From a checkpoint of a small image embedding model: arch resnet_bottleneck, 195000 training examples.
Rows from block 4, named by matrix and row number. Each number is 50 + 15 x the weight over its row's rms, rounded and kept within 0 to 99. All counts start at 0. After the name is the row's rms in percent of the matrix's.
# convs1: 3x3 conv (model.blocks.4.convs.1.weight, 128x128x3x3), inputs 78-83, a 3x3 kernel for each
convs1.1 096:43 49 57 61 41 58 43 38 29 33 56 41 47 52 58 37 41 22 51 74 24 66 52 39 35 75 48 77 50 34 42 45 51 54 58 00 32 52 55 44 38 54 42 48 72 51 69 53 47 55 69 68 60 79
convs1.2 098:43 50 59 50 44 61 48 54 43 46 54 70 56 47 61 62 52 60 57 53 15 79 60 46 62 53 62 15 46 46 17 60 43 21 31 27 48 71 48 49 46 43 39 52 37 48 41 35 19 19 45 51 61 51
convs1.3 098:51 51 60 31 52 36 53 52 56 54 63 61 49 58 37 52 35 46 26 26 46 65 25 47 48 50 45 23 54 14 46 51 24 44 58 51 38 81 52 57 41 38 68 69 68 37 49 65 51 23 51 20 59 34
convs1.4 121:46 65 60 53 59 59 45 40 55 38 35 70 42 63 67 51 49 67 36 53 34 49 54 51 35 40 50 44 34 39 62 32 57 72 29 58 65 47 42 59 36 56 62 51 47 68 28 54 56 60 35 41 77 37
convs1.5 109:56 52 39 69 58 42 56 44 39 41 75 34 39 50 36 43 55 59 48 34 33 71 61 68 74 39 13 36 22 51 56 42 42 41 12 52 34 40 57 37 44 58 43 51 42 24 38 50 56 54 78 24 46 52
convs1.6 105:54 48 52 40 49 51 43 53 48 37 47 45 55 36 27 74 35 40 70 48 21 41 58 20 48 48 39 38 49 28 52 78 44 39 84 38 77 27 41 57 50 47 39 57 64 37 61 36 46 42 72 30 41 66
convs1.7 093:54 67 62 57 54 49 50 66 53 87 52 45 68 45 76 38 75 73 29 29 46 49 43 36 32 25 46 64 12 47 59 38 23 22 62 18 55 37 39 83 64 44 54 72 64 30 37 23 56 60 40 43 37 58
convs1.8 106:63 32 40 39 45 46 65 62 52 44 51 54 41 43 45 64 46 27 84 66 44 79 72 14 25 61 45 42 33 48 12 31 41 00 12 36 60 49 49 39 46 66 59 57 54 49 54 40 61 40 39 56 36 52
convs1.9 108:46 42 48 51 37 53 46 31 51 57 77 48 67 52 71 62 48 50 49 31 02 36 59 51 23 42 51 00 19 40 44 29 42 00 13 20 42 47 49 40 60 52 47 70 53 42 46 46 52 56 45 48 59 53
convs1.10 094:50 60 56 49 44 44 43 53 58 43 67 76 43 48 57 61 59 65 24 32 45 12 53 56 45 57 57 71 39 32 60 38 68 74 00 00 54 39 39 59 48 31 51 38 32 47 50 44 00 30 40 30 50 51
convs1.11 101:39 40 51 56 45 46 35 63 32 39 61 54 61 58 41 45 42 16 38 61 13 68 61 21 53 60 29 42 37 26 55 49 43 24 75 29 27 48 58 22 44 70 54 75 57 65 28 51 72 52 56 40 58 56
convs1.12 115:55 44 43 66 40 45 67 49 72 47 42 49 59 55 56 44 69 57 40 69 57 19 77 39 45 57 40 41 28 69 82 47 35 82 39 65 25 50 40 75 28 41 55 28 37 45 55 65 56 43 62 17 28 48
convs1.13 097:22 47 43 49 39 44 50 55 63 56 57 50 46 57 39 63 52 57 49 49 19 30 31 26 23 37 29 40 22 35 40 88 65 43 15 44 54 69 61 51 71 66 55 70 55 27 23 30 33 39 30 27 43 33
convs1.14 102:38 43 45 40 71 36 59 55 35 50 44 29 66 48 64 60 36 53 48 25 55 38 25 46 43 17 49 61 22 81 17 64 27 56 57 51 66 55 46 72 45 57 67 48 49 31 42 20 36 62 36 36 48 16
convs1.15 100:55 58 60 53 35 73 55 41 51 69 67 61 64 45 56 60 57 34 61 34 74 40 38 45 46 26 81 77 24 44 34 74 54 50 00 07 63 35 34 35 24 46 40 43 61 56 57 58 72 74 32 89 57 43
convs1.16 101:51 27 48 47 53 47 49 54 50 62 45 60 40 16 43 46 52 16 42 71 81 44 40 73 52 19 44 13 61 74 52 12 56 47 82 92 36 57 54 40 43 72 50 56 68 52 46 42 65 61 49 47 41 48
convs1.17 100:40 36 56 53 62 49 57 33 49 54 47 40 50 25 46 50 23 62 28 54 28 42 46 53 44 96 61 40 24 41 40 40 67 87 58 33 81 48 53 59 71 26 61 50 29 53 37 15 27 38 36 49 32 38
convs1.18 105:67 59 34 53 73 52 45 66 47 50 63 31 62 64 37 49 37 49 33 31 44 40 43 00 58 55 39 57 15 27 57 38 05 35 66 48 50 48 56 55 35 47 54 44 55 42 45 72 32 30 46 50 41 44
convs1.19 106:41 48 37 38 42 54 44 51 55 55 41 55 63 78 70 59 51 46 21 12 27 33 80 48 23 69 51 28 58 58 99 51 21 86 52 82 37 61 65 63 46 51 57 75 76 44 45 19 52 74 47 38 51 46
convs1.20 095:56 37 35 37 47 53 70 28 46 64 46 45 57 50 60 42 38 81 10 64 71 30 99 77 32 17 24 67 56 91 38 06 47 43 44 46 45 64 70 49 51 47 62 46 44 31 58 77 35 54 71 47 47 46
convs1.21 102:63 65 51 59 60 60 55 65 44 56 55 60 53 34 55 19 52 52 33 63 55 68 44 73 37 38 26 15 47 64 61 25 20 27 47 56 23 50 52 42 47 48 73 46 49 54 46 73 56 41 45 36 53 52
convs1.22 103:76 53 42 52 61 52 52 32 43 42 35 67 54 59 57 39 31 57 66 46 68 40 31 40 61 71 35 64 41 31 90 69 37 24 46 48 61 47 56 43 32 43 64 57 52 49 47 31 36 43 50 43 53 43
convs1.23 107:64 51 64 42 59 52 48 51 55 72 57 72 51 57 38 27 34 61 36 74 75 40 58 60 44 41 54 50 33 46 68 79 75 24 49 65 31 39 33 49 50 39 38 62 51 46 42 81 35 19 29 75 64 31
convs1.24 094:56 54 57 51 49 61 53 62 49 52 49 53 56 77 66 60 46 73 24 64 43 73 66 60 20 46 49 50 54 48 59 35 33 59 88 39 38 60 57 63 61 45 55 46 49 06 55 42 64 18 79 09 63 62
convs1.25 100:37 55 47 64 40 48 40 40 58 52 34 11 42 47 51 38 41 28 49 68 53 66 56 71 67 45 66 34 38 96 54 85 47 59 55 77 54 60 57 50 50 51 56 58 62 64 55 46 42 40 55 29 44 52
convs1.26 103:49 46 54 58 44 68 66 46 55 32 36 71 54 44 53 47 35 56 51 66 73 59 69 61 43 42 45 57 52 37 60 77 88 83 55 22 53 55 44 39 34 65 42 27 43 35 72 33 44 52 56 44 31 51
convs1.27 090:53 43 38 55 67 44 42 38 39 49 59 48 42 43 40 62 52 35 30 63 39 53 82 59 51 45 40 32 99 42 71 77 30 41 57 24 67 60 62 89 68 57 52 45 37 71 49 63 45 73 68 04 60 35
convs1.28 092:58 63 59 67 51 62 64 38 57 67 54 57 48 68 42 69 43 57 27 53 67 17 35 47 60 49 46 56 30 77 97 83 52 59 56 23 54 37 27 40 60 52 45 36 41 50 58 47 52 68 57 22 80 54
convs1.29 090:49 60 60 31 45 56 48 48 22 37 32 44 46 86 36 45 50 52 74 39 72 65 54 43 42 34 44 76 59 76 48 40 55 38 38 40 27 26 30 38 55 75 47 61 45 62 61 31 47 33 64 45 33 64
convs1.30 094:54 65 53 59 43 63 44 70 41 55 56 44 48 43 59 53 38 49 41 38 70 05 58 51 19 65 65 88 27 63 08 29 51 39 84 23 52 28 46 40 49 39 39 52 53 27 55 90 50 07 57 38 45 87
convs1.31 097:63 48 47 66 43 52 53 37 49 40 55 65 58 44 60 55 40 49 64 48 29 65 38 75 62 53 78 70 41 53 47 21 37 38 23 21 56 50 52 58 30 41 50 44 37 44 36 56 53 41 44 33 53 62
convs1.32 092:64 33 53 44 59 50 39 43 35 59 65 57 45 49 54 66 55 68 58 59 38 18 25 35 15 37 42 75 41 40 25 37 74 40 35 29 39 34 67 70 72 58 59 49 43 51 35 54 49 50 45 31 74 39
convs1.33 111:61 38 44 47 57 38 72 47 45 61 50 46 51 44 53 58 37 35 25 64 42 29 41 38 54 33 44 38 47 52 31 53 52 24 48 00 47 41 44 31 20 45 34 79 55 50 51 41 47 54 74 55 47 59
convs1.34 103:49 54 68 40 41 58 47 51 42 54 47 51 20 37 67 38 42 71 27 29 50 43 42 21 48 44 64 42 61 22 64 90 65 68 34 20 64 61 34 78 56 55 40 60 57 61 53 43 85 42 28 39 79 47
convs1.35 102:44 59 49 44 68 39 42 63 49 53 53 73 42 59 36 67 68 61 97 83 43 80 49 42 57 48 80 35 45 40 32 21 28 00 29 69 62 45 82 50 41 53 51 34 39 33 31 41 51 40 42 31 42 41
convs1.36 103:70 48 42 67 46 52 63 56 29 60 27 65 47 63 26 64 57 71 76 15 83 25 19 78 64 40 47 25 72 96 29 19 64 52 64 61 71 52 53 42 42 52 49 46 62 23 26 34 50 28 56 36 37 57
convs1.37 100:68 48 56 58 52 28 45 51 45 64 65 21 50 52 35 61 63 54 41 02 24 32 67 11 12 50 28 38 26 57 60 31 62 56 34 22 45 48 45 58 36 65 79 38 61 58 55 72 57 41 62 57 50 40
convs1.38 095:33 44 43 38 50 59 67 38 44 72 43 61 49 40 49 26 29 53 52 30 09 54 38 85 55 50 49 44 66 57 70 85 52 48 26 37 50 58 39 60 57 40 39 45 56 33 37 55 39 42 52 36 58 51
convs1.39 097:35 52 42 62 49 53 52 61 67 70 47 36 52 55 50 69 39 52 29 71 41 32 59 65 49 83 78 50 48 22 54 00 69 40 16 34 67 60 50 47 34 45 32 31 38 44 41 54 51 73 35 68 59 59
convs1.40 106:61 63 67 32 40 53 32 33 46 44 32 65 80 63 35 35 39 25 30 99 32 54 49 27 50 64 20 62 79 20 52 57 67 77 87 44 48 55 56 49 48 42 20 55 44 64 45 49 43 56 33 46 50 61
convs1.41 096:59 60 35 49 37 47 45 65 55 51 42 36 50 27 43 56 19 35 27 23 42 00 67 70 87 70 57 48 75 57 45 51 54 34 24 66 46 44 57 46 73 32 62 27 37 48 57 57 42 93 83 64 31 44
convs1.42 087:43 48 45 56 50 37 42 62 47 68 17 74 49 42 69 49 61 52 35 55 58 89 44 34 06 46 35 31 58 56 16 74 07 48 43 26 50 64 58 46 74 29 58 47 36 37 32 33 17 65 61 45 49 22
convs1.43 101:65 49 52 40 55 54 65 47 65 51 29 55 53 42 68 56 76 60 71 75 89 50 38 31 27 44 38 63 63 66 16 62 25 49 29 14 34 43 36 49 48 38 32 50 35 78 59 20 72 49 48 56 65 39
convs1.44 098:54 51 53 47 44 34 56 57 32 58 57 46 42 39 41 67 25 35 41 45 48 49 49 03 87 71 47 71 69 51 53 84 45 46 38 24 46 38 61 54 58 60 59 51 54 26 40 41 42 41 40 44 38 68
convs1.45 096:53 40 38 57 63 47 61 46 58 50 60 70 66 37 42 75 46 44 45 40 07 33 51 50 48 33 46 32 45 10 76 91 56 74 51 38 19 42 56 34 43 46 48 51 35 48 23 61 55 63 48 40 74 65
convs1.46 097:51 50 57 54 60 40 51 39 54 56 38 48 66 56 45 38 52 46 25 22 81 45 25 46 62 40 53 42 63 28 40 26 42 39 65 67 62 62 66 31 48 56 41 40 54 16 38 65 38 30 18 47 37 35
convs1.47 098:38 55 64 50 55 32 41 57 60 49 22 42 54 57 54 39 30 42 41 43 88 74 03 80 64 27 61 43 29 49 50 48 40 11 47 35 71 16 55 53 34 41 67 62 57 48 31 54 55 95 27 39 63 14
convs1.48 102:65 55 55 60 53 48 45 63 45 48 54 53 50 67 42 48 60 80 49 37 63 46 56 06 68 45 73 83 68 88 95 52 57 99 36 24 65 35 43 61 59 55 48 39 37 55 40 12 73 46 53 73 45 23
convs1.49 097:57 42 42 49 68 62 49 67 74 41 52 58 48 46 80 60 55 36 30 70 46 40 45 78 63 60 79 76 65 45 40 47 04 43 47 74 62 61 30 51 43 59 62 29 64 21 47 41 37 45 53 44 52 79
convs1.50 096:59 48 44 44 58 45 45 68 46 40 47 47 45 37 31 78 70 37 46 50 41 21 26 39 27 32 50 50 63 66 70 37 79 63 24 53 70 51 58 64 40 49 55 42 56 54 35 62 59 37 44 87 36 37
convs1.51 087:55 56 57 48 50 47 39 55 43 70 34 18 58 70 40 37 57 46 08 39 74 57 18 26 43 49 58 79 32 86 64 21 55 45 32 40 44 40 36 57 52 39 48 49 50 51 60 46 33 51 38 36 48 57
convs1.52 106:57 60 58 71 34 47 48 63 55 72 57 76 36 52 85 31 35 52 47 55 45 70 61 75 21 69 49 49 84 42 79 70 35 67 90 41 90 65 59 65 53 51 38 31 51 57 48 47 50 53 32 36 29 46
convs1.53 094:42 33 44 45 79 62 37 41 40 25 16 45 41 55 47 49 42 56 51 60 59 78 53 62 43 57 10 57 62 25 75 71 49 32 45 34 29 72 71 56 50 55 57 30 49 75 55 60 57 66 49 61 62 40
convs1.54 101:26 61 43 49 51 42 44 56 57 39 48 39 27 72 53 37 53 47 29 41 37 32 55 62 49 50 55 68 66 82 48 77 76 59 71 88 48 50 46 49 55 64 59 60 57 35 39 55 63 46 54 55 59 32
convs1.55 100:49 61 54 43 65 54 60 52 40 58 69 57 53 40 53 49 33 76 35 38 49 47 39 36 54 42 69 65 55 23 45 58 26 32 52 14 39 48 57 46 48 64 36 54 51 37 75 65 56 67 66 68 65 60
convs1.56 104:57 41 43 63 64 50 49 56 46 48 41 56 54 34 39 52 15 52 76 17 60 40 42 51 34 24 45 78 38 51 69 24 07 84 16 59 42 56 31 40 24 39 53 66 61 39 44 52 50 73 53 39 54 38
convs1.57 097:67 37 37 46 53 29 48 38 60 37 29 63 41 52 48 47 62 18 68 07 56 62 17 65 50 56 65 77 32 42 49 46 78 67 46 40 49 38 74 63 56 69 45 51 51 75 58 35 54 23 53 37 64 47
convs1.58 098:14 48 55 56 60 65 59 41 50 39 42 52 52 28 34 55 52 30 65 85 75 69 48 16 49 36 55 34 44 70 55 51 23 68 65 78 52 55 51 63 71 51 47 38 61 42 44 48 41 59 44 48 54 52
convs1.59 099:39 45 65 47 40 38 49 61 48 31 29 59 61 62 72 58 60 34 61 47 54 13 48 26 83 53 45 50 54 83 78 52 35 58 99 98 29 59 73 35 52 51 56 30 53 67 68 55 38 30 69 61 41 42
convs1.60 104:53 61 65 38 54 50 51 53 37 51 33 72 69 25 69 50 51 44 37 41 36 32 24 59 40 58 99 36 43 00 59 22 54 22 45 57 51 43 38 55 74 45 65 47 37 69 70 32 57 27 56 76 40 46
convs1.61 101:42 57 54 46 58 49 59 63 44 48 61 33 39 55 60 34 49 48 39 80 29 59 99 00 28 41 28 18 72 39 28 57 28 10 77 42 34 41 51 38 58 53 33 69 49 44 44 55 77 72 48 49 43 57
convs1.62 098:45 57 39 38 43 73 42 67 51 52 62 42 49 81 34 58 72 32 52 12 32 57 52 46 41 41 46 43 84 39 79 29 19 79 77 49 52 51 51 58 35 52 45 47 55 20 56 63 45 45 35 53 78 34
convs1.63 106:63 44 57 60 48 43 59 38 51 63 66 60 48 24 55 66 79 59 42 21 58 56 40 30 75 65 37 29 47 46 28 58 33 51 83 72 45 61 50 48 47 73 61 51 39 37 45 28 55 58 45 36 31 41
convs1.64 094:48 60 80 33 60 56 61 33 50 29 57 44 44 51 60 43 63 61 55 82 99 44 49 34 26 55 26 62 94 52 50 41 28 52 59 44 38 78 57 40 73 56 37 56 57 66 45 47 56 56 34 43 59 54
convs1.65 095:65 65 38 63 62 44 32 45 37 56 59 66 51 50 42 58 61 37 49 07 65 61 63 63 46 89 58 56 29 86 44 58 43 70 15 38 41 42 21 67 51 42 50 37 56 41 57 50 50 67 67 43 38 48
convs1.66 093:56 64 47 64 53 71 66 79 42 44 57 67 58 64 66 68 28 63 47 58 31 33 58 60 65 40 59 59 62 43 50 62 35 71 65 66 50 31 29 69 56 42 36 44 55 73 69 49 46 27 36 34 21 34
convs1.67 092:64 27 70 58 51 73 55 61 53 35 64 49 46 13 55 68 60 57 93 47 60 69 70 63 54 59 21 21 12 55 49 71 51 16 34 38 43 34 42 33 24 37 44 39 62 48 34 64 26 26 70 63 40 58
convs1.68 108:41 57 61 54 43 59 48 50 33 50 47 65 19 52 38 21 35 44 66 66 33 49 60 46 41 83 66 25 65 13 43 44 34 49 81 08 45 71 51 56 64 43 71 58 36 52 50 51 43 35 41 41 59 39
convs1.69 093:62 61 42 44 59 44 45 58 59 46 60 57 36 51 43 42 57 45 72 73 58 70 63 66 52 22 46 56 96 67 44 40 71 66 51 40 64 45 49 48 33 46 61 57 43 47 50 19 66 24 61 69 27 49
convs1.70 128:56 49 47 53 60 61 63 60 58 55 46 47 35 46 45 31 51 29 64 63 43 78 39 45 49 66 62 81 60 67 68 44 44 81 29 86 56 65 64 51 56 49 56 64 50 45 68 50 47 36 25 55 34 36
convs1.71 093:56 63 44 53 49 50 52 33 59 44 53 45 30 62 64 64 47 48 33 58 42 42 41 39 97 43 39 68 99 33 73 26 16 31 54 51 38 44 40 49 42 52 43 52 65 60 24 50 31 36 63 39 56 51
convs1.72 096:54 38 51 54 59 42 47 35 57 47 64 53 69 45 49 44 44 64 46 66 82 99 37 78 99 30 76 60 48 73 30 29 58 37 77 34 31 35 49 38 34 39 40 54 38 31 61 58 39 30 48 11 46 47
convs1.73 098:74 52 48 57 44 47 29 39 44 42 47 68 53 46 54 18 50 31 52 53 50 27 76 14 37 59 57 51 43 45 64 18 34 43 40 38 50 63 62 39 41 54 44 56 44 40 50 47 77 38 30 56 47 46
convs1.74 091:47 82 58 40 64 49 35 50 66 63 36 28 39 49 49 29 44 66 50 44 57 47 80 00 72 76 28 15 36 64 62 47 62 79 71 45 40 37 50 44 36 42 67 47 67 47 68 74 48 25 62 36 20 52
convs1.75 100:58 51 55 55 53 55 35 49 66 25 34 29 18 64 25 28 47 31 40 53 52 38 36 41 68 68 14 62 38 30 75 65 66 62 28 49 45 53 44 40 49 40 43 36 35 35 49 50 69 53 59 45 26 58
convs1.76 095:42 39 50 64 63 54 53 73 42 39 61 61 57 64 52 49 38 46 47 62 52 35 45 38 53 36 82 64 77 88 65 43 63 60 88 46 46 53 36 67 39 39 46 42 41 34 51 49 50 44 52 22 63 37
convs1.77 089:66 36 55 43 50 61 51 51 51 73 66 35 37 46 45 53 24 41 59 42 24 77 21 73 28 49 06 00 16 08 39 20 49 63 42 74 41 47 62 36 52 69 53 36 41 39 61 23 61 49 45 54 59 55
convs1.78 101:51 63 65 51 52 55 61 54 57 54 37 30 45 33 59 57 47 55 54 54 61 48 55 57 58 70 49 66 70 84 36 50 48 61 40 41 51 31 41 46 50 64 37 44 62 29 51 52 49 35 57 70 75 60
convs1.79 095:71 58 62 61 53 59 36 60 56 43 51 64 41 46 49 48 51 50 31 42 09 27 31 56 60 35 24 59 56 29 43 43 61 52 80 68 67 42 59 58 49 50 40 59 55 46 49 44 39 33 14 57 58 31
convs1.80 106:52 45 53 52 47 50 50 58 45 30 40 65 35 59 38 55 69 40 72 32 41 56 45 50 51 72 67 59 70 46 28 53 82 61 47 09 57 51 65 47 40 49 45 51 29 52 56 69 55 61 55 46 58 95
convs1.81 115:49 42 52 37 43 79 39 50 41 56 59 90 48 49 51 49 47 62 43 73 99 32 69 65 53 57 64 24 60 78 63 30 99 39 40 42 42 48 48 53 41 58 59 47 56 64 59 53 52 35 33 46 50 39
convs1.82 112:40 50 47 64 58 39 56 57 45 52 49 28 52 46 57 32 39 57 36 11 44 68 99 55 70 79 58 33 11 50 32 98 52 43 25 32 50 71 62 35 47 72 69 43 60 42 56 36 37 49 59 55 43 50
convs1.83 102:48 72 43 45 54 39 39 62 45 48 65 43 45 44 68 32 49 35 78 51 28 85 39 62 99 58 83 91 55 50 61 33 62 55 32 21 42 21 60 63 63 73 62 98 41 47 47 50 76 49 28 67 64 37
convs1.84 092:35 82 61 57 43 36 60 60 70 33 61 63 38 47 77 44 28 64 44 77 08 59 51 48 58 41 72 51 44 31 58 29 58 81 99 99 37 68 43 53 44 44 62 36 69 79 47 61 52 39 39 23 39 34
convs1.85 100:60 46 35 48 32 68 59 48 53 44 51 60 64 78 48 48 46 49 61 25 33 99 28 02 70 49 39 52 35 52 47 56 52 64 82 75 58 44 63 55 32 64 60 56 53 29 48 53 49 61 45 46 35 65
convs1.86 099:77 49 42 61 53 45 48 60 59 54 64 64 57 60 50 81 65 39 63 37 45 62 37 15 91 35 02 64 64 49 39 57 32 37 41 45 33 27 31 55 48 49 46 60 37 41 60 64 92 54 71 56 33 65
convs1.87 098:48 50 67 41 45 38 50 63 62 47 40 38 31 64 67 50 53 51 31 63 81 56 40 20 99 58 26 60 41 86 85 64 68 61 54 13 54 61 46 55 70 42 38 41 52 56 34 72 79 58 73 52 69 47
convs1.88 095:45 74 82 34 61 53 49 38 39 39 38 41 53 52 63 40 61 30 88 77 50 62 37 63 70 43 59 27 89 99 62 58 53 03 27 23 70 47 71 72 61 48 38 49 61 56 50 63 62 41 58 57 92 80
convs1.89 098:61 63 54 53 30 60 34 58 52 56 62 44 60 69 35 13 46 47 85 57 69 99 70 47 85 77 55 33 59 93 48 58 73 81 84 67 30 38 41 41 50 59 35 37 52 53 30 52 56 52 30 39 58 58
convs1.90 094:55 54 33 45 55 53 47 63 58 44 35 55 68 48 37 41 41 38 69 87 80 68 91 79 69 51 78 87 61 83 54 39 52 61 62 60 69 67 32 53 48 67 41 42 58 45 68 69 19 61 58 55 83 68
convs1.91 111:64 48 46 60 45 45 53 46 45 60 53 53 50 50 36 67 63 37 56 62 75 59 35 65 42 40 46 92 60 75 84 43 58 51 56 29 39 43 57 57 47 58 68 53 67 72 55 51 49 65 48 49 65 36
convs1.92 109:54 54 58 48 78 58 38 52 58 41 75 53 43 59 57 61 47 48 58 39 31 60 99 75 40 53 33 27 42 56 43 72 65 67 78 69 49 32 62 50 54 52 56 54 49 56 31 32 63 64 66 82 45 27
convs1.93 101:44 49 69 53 53 44 46 43 46 62 46 24 55 38 44 40 54 47 48 13 61 62 41 87 54 42 83 43 44 88 26 44 34 34 51 70 47 63 79 59 44 69 37 68 67 50 49 55 39 72 34 65 77 54
convs1.94 101:57 57 47 48 50 47 36 58 55 52 55 50 57 51 41 45 54 49 66 67 43 51 35 00 66 30 82 93 64 67 20 52 58 19 50 38 73 61 65 65 41 49 45 51 47 55 43 46 44 55 61 42 39 58
convs1.95 108:66 65 46 42 53 66 34 41 42 53 44 50 59 46 37 55 39 42 75 49 70 55 17 33 29 34 93 15 43 16 37 70 99 18 61 78 40 48 55 27 61 45 55 41 63 67 65 43 73 48 41 68 58 52
convs1.96 090:65 36 60 37 51 56 60 47 55 66 32 57 53 39 64 54 54 58 33 49 61 75 66 65 55 16 38 64 76 28 47 60 37 40 31 50 26 37 40 49 40 51 40 51 58 42 32 36 22 69 52 43 36 59
convs1.97 093:51 64 48 54 53 64 22 66 26 42 58 46 55 58 62 37 45 81 52 23 48 59 49 48 40 55 27 52 36 37 85 34 82 80 67 53 57 43 41 24 48 51 48 30 43 26 12 34 38 59 52 51 54 20
convs1.98 096:56 72 65 51 57 56 32 45 46 78 51 70 44 40 35 53 56 72 50 37 61 51 37 31 19 33 19 41 24 32 49 42 60 35 61 18 41 45 43 28 28 51 76 48 57 38 61 36 47 61 80 57 53 45
convs1.99 099:57 41 41 43 42 38 67 39 47 44 41 32 57 66 61 45 48 26 44 21 54 74 30 50 79 43 62 65 54 32 68 50 35 99 56 54 47 39 32 52 39 27 29 38 54 63 13 35 62 38 36 29 63 41
convs1.100 098:50 55 44 65 55 63 49 53 40 46 87 55 61 72 53 27 49 63 44 46 66 50 67 30 95 83 49 37 01 36 62 36 15 33 27 31 19 56 69 38 38 42 40 39 32 56 62 93 46 20 30 59 72 68
convs1.101 090:67 53 48 54 82 58 40 56 46 56 56 56 41 72 43 39 29 34 47 37 18 62 50 61 44 56 38 41 53 59 55 52 65 45 45 89 70 60 23 43 43 71 59 59 55 47 51 66 26 47 42 83 50 36
convs1.102 094:56 45 47 50 75 34 45 51 35 44 75 54 43 42 35 54 58 46 79 36 07 12 85 35 29 62 22 49 19 32 28 50 62 39 62 75 46 23 72 52 32 39 59 55 52 49 32 72 55 31 32 39 69 60
convs1.103 093:54 65 44 53 44 55 63 67 65 34 38 62 51 46 44 48 78 43 52 51 66 42 09 46 68 43 44 31 41 38 37 49 99 64 50 87 59 60 68 54 36 67 47 63 43 46 60 55 36 59 50 38 32 43
convs1.104 094:61 40 56 42 58 39 39 36 49 28 55 61 18 56 57 62 52 71 53 70 36 27 80 61 43 70 45 59 72 76 25 52 61 16 64 76 30 38 28 51 36 44 63 64 53 57 21 35 62 38 55 53 67 43
convs1.105 091:46 62 50 52 55 38 48 48 42 52 42 41 41 35 19 40 63 57 58 37 35 28 58 44 63 14 27 33 40 25 23 38 04 37 09 00 61 46 54 66 26 30 44 26 20 65 44 30 65 48 46 38 38 55
convs1.106 100:60 56 56 39 60 56 42 40 47 35 53 33 40 77 75 44 58 68 92 39 33 74 52 50 80 61 43 39 42 28 17 35 19 14 18 33 31 41 45 36 22 68 38 18 54 62 21 57 40 31 48 37 31 48
convs1.107 089:45 38 45 34 29 38 58 41 40 51 42 41 35 45 39 70 53 66 45 26 74 35 16 55 53 39 44 46 59 90 36 40 75 57 78 52 44 31 52 33 50 40 47 33 49 42 40 46 46 48 58 36 54 81
convs1.108 094:54 54 43 51 47 59 55 58 56 62 53 63 71 61 67 55 44 38 43 36 60 87 28 62 54 12 26 42 74 51 69 41 27 45 51 22 28 38 45 51 51 51 37 42 51 61 45 48 57 76 68 51 46 76
convs1.109 090:42 44 57 54 56 26 36 33 53 40 45 35 53 35 39 48 55 48 41 64 78 29 33 36 49 14 42 41 63 69 40 69 36 31 36 48 49 44 40 49 72 83 44 39 80 73 73 49 35 36 59 26 43 34
convs1.110 104:52 49 51 50 32 70 62 62 42 61 57 46 48 49 34 60 42 43 52 25 19 72 47 27 63 36 58 62 47 18 46 51 39 34 61 71 61 61 49 66 43 52 52 27 68 33 66 52 53 62 63 35 56 61
convs1.111 106:42 63 69 47 47 62 49 58 45 49 38 44 58 44 64 57 32 36 45 73 61 41 64 47 61 30 92 42 26 67 62 71 60 36 40 55 46 54 61 43 17 62 56 35 54 44 27 53 47 68 44 69 56 54
convs1.112 101:36 42 40 60 57 51 49 60 27 63 41 39 40 52 75 36 54 42 42 47 37 78 51 75 80 34 62 36 49 51 55 43 08 34 46 62 38 35 60 49 50 55 63 60 47 32 49 34 54 57 18 49 41 35
convs1.113 098:42 50 43 45 36 54 38 62 59 57 44 49 55 39 59 48 50 54 41 27 48 68 54 75 24 54 99 48 66 82 78 21 77 76 60 69 35 44 58 64 46 46 61 45 61 36 68 65 84 45 87 42 80 66
convs1.114 100:63 47 52 63 60 61 49 52 42 45 64 60 53 45 47 60 59 74 60 59 60 39 67 85 42 49 71 72 48 55 71 78 52 51 50 61 36 48 35 62 68 41 52 64 67 57 44 40 68 56 49 53 48 76
convs1.115 103:56 54 56 31 44 35 58 69 59 56 36 53 45 51 25 53 52 56 39 49 35 68 39 63 99 85 64 59 54 49 63 49 47 99 51 55 38 62 54 39 49 54 51 61 66 54 87 35 39 37 80 30 53 49
convs1.116 109:51 51 63 59 57 64 49 35 55 62 70 55 47 50 55 54 69 46 47 39 44 57 41 61 80 76 70 39 40 57 54 38 39 02 46 32 40 42 55 54 25 45 63 42 55 49 43 35 45 39 52 69 57 58
convs1.117 099:43 39 38 43 53 50 52 42 42 52 74 44 58 61 54 48 58 50 94 60 30 94 53 52 42 15 44 33 56 26 47 65 73 89 63 25 19 39 63 30 49 49 29 40 41 44 55 49 46 60 75 39 55 53
convs1.118 110:68 52 37 61 51 46 53 46 50 59 58 42 21 47 52 31 65 38 95 45 69 99 67 40 82 65 56 70 60 45 41 41 71 81 67 65 78 36 71 40 51 35 46 59 55 34 78 57 42 41 58 47 51 57
convs1.119 098:40 47 40 41 66 73 52 42 55 48 39 35 36 48 46 32 25 47 27 72 74 79 44 56 49 07 08 84 60 78 88 80 58 46 92 66 43 50 66 53 48 47 59 61 47 55 70 79 54 62 36 45 42 23
convs1.120 102:46 68 45 66 60 60 44 52 50 22 27 51 36 51 58 54 44 36 99 79 77 89 40 49 57 99 11 31 63 15 52 60 66 32 60 44 29 40 41 59 73 63 51 47 50 43 41 48 61 46 44 37 36 55
convs1.121 103:72 49 50 63 64 54 51 65 38 32 40 40 58 69 34 58 67 40 54 47 41 59 34 36 49 58 53 34 64 42 16 57 26 57 69 33 49 59 35 74 85 57 40 63 42 81 31 22 40 39 69 43 62 64
convs1.122 105:58 47 50 52 51 52 27 60 54 55 47 54 62 23 45 35 37 47 59 78 74 78 92 95 61 58 67 67 59 85 33 44 71 79 99 97 46 43 50 75 50 66 51 55 64 89 46 45 74 56 58 79 37 48
convs1.123 107:51 43 55 54 51 33 37 55 45 71 76 33 51 37 53 56 43 42 75 81 00 69 85 52 43 35 53 46 20 35 69 45 41 73 64 49 51 60 72 68 61 58 43 53 61 53 64 80 35 43 45 48 31 39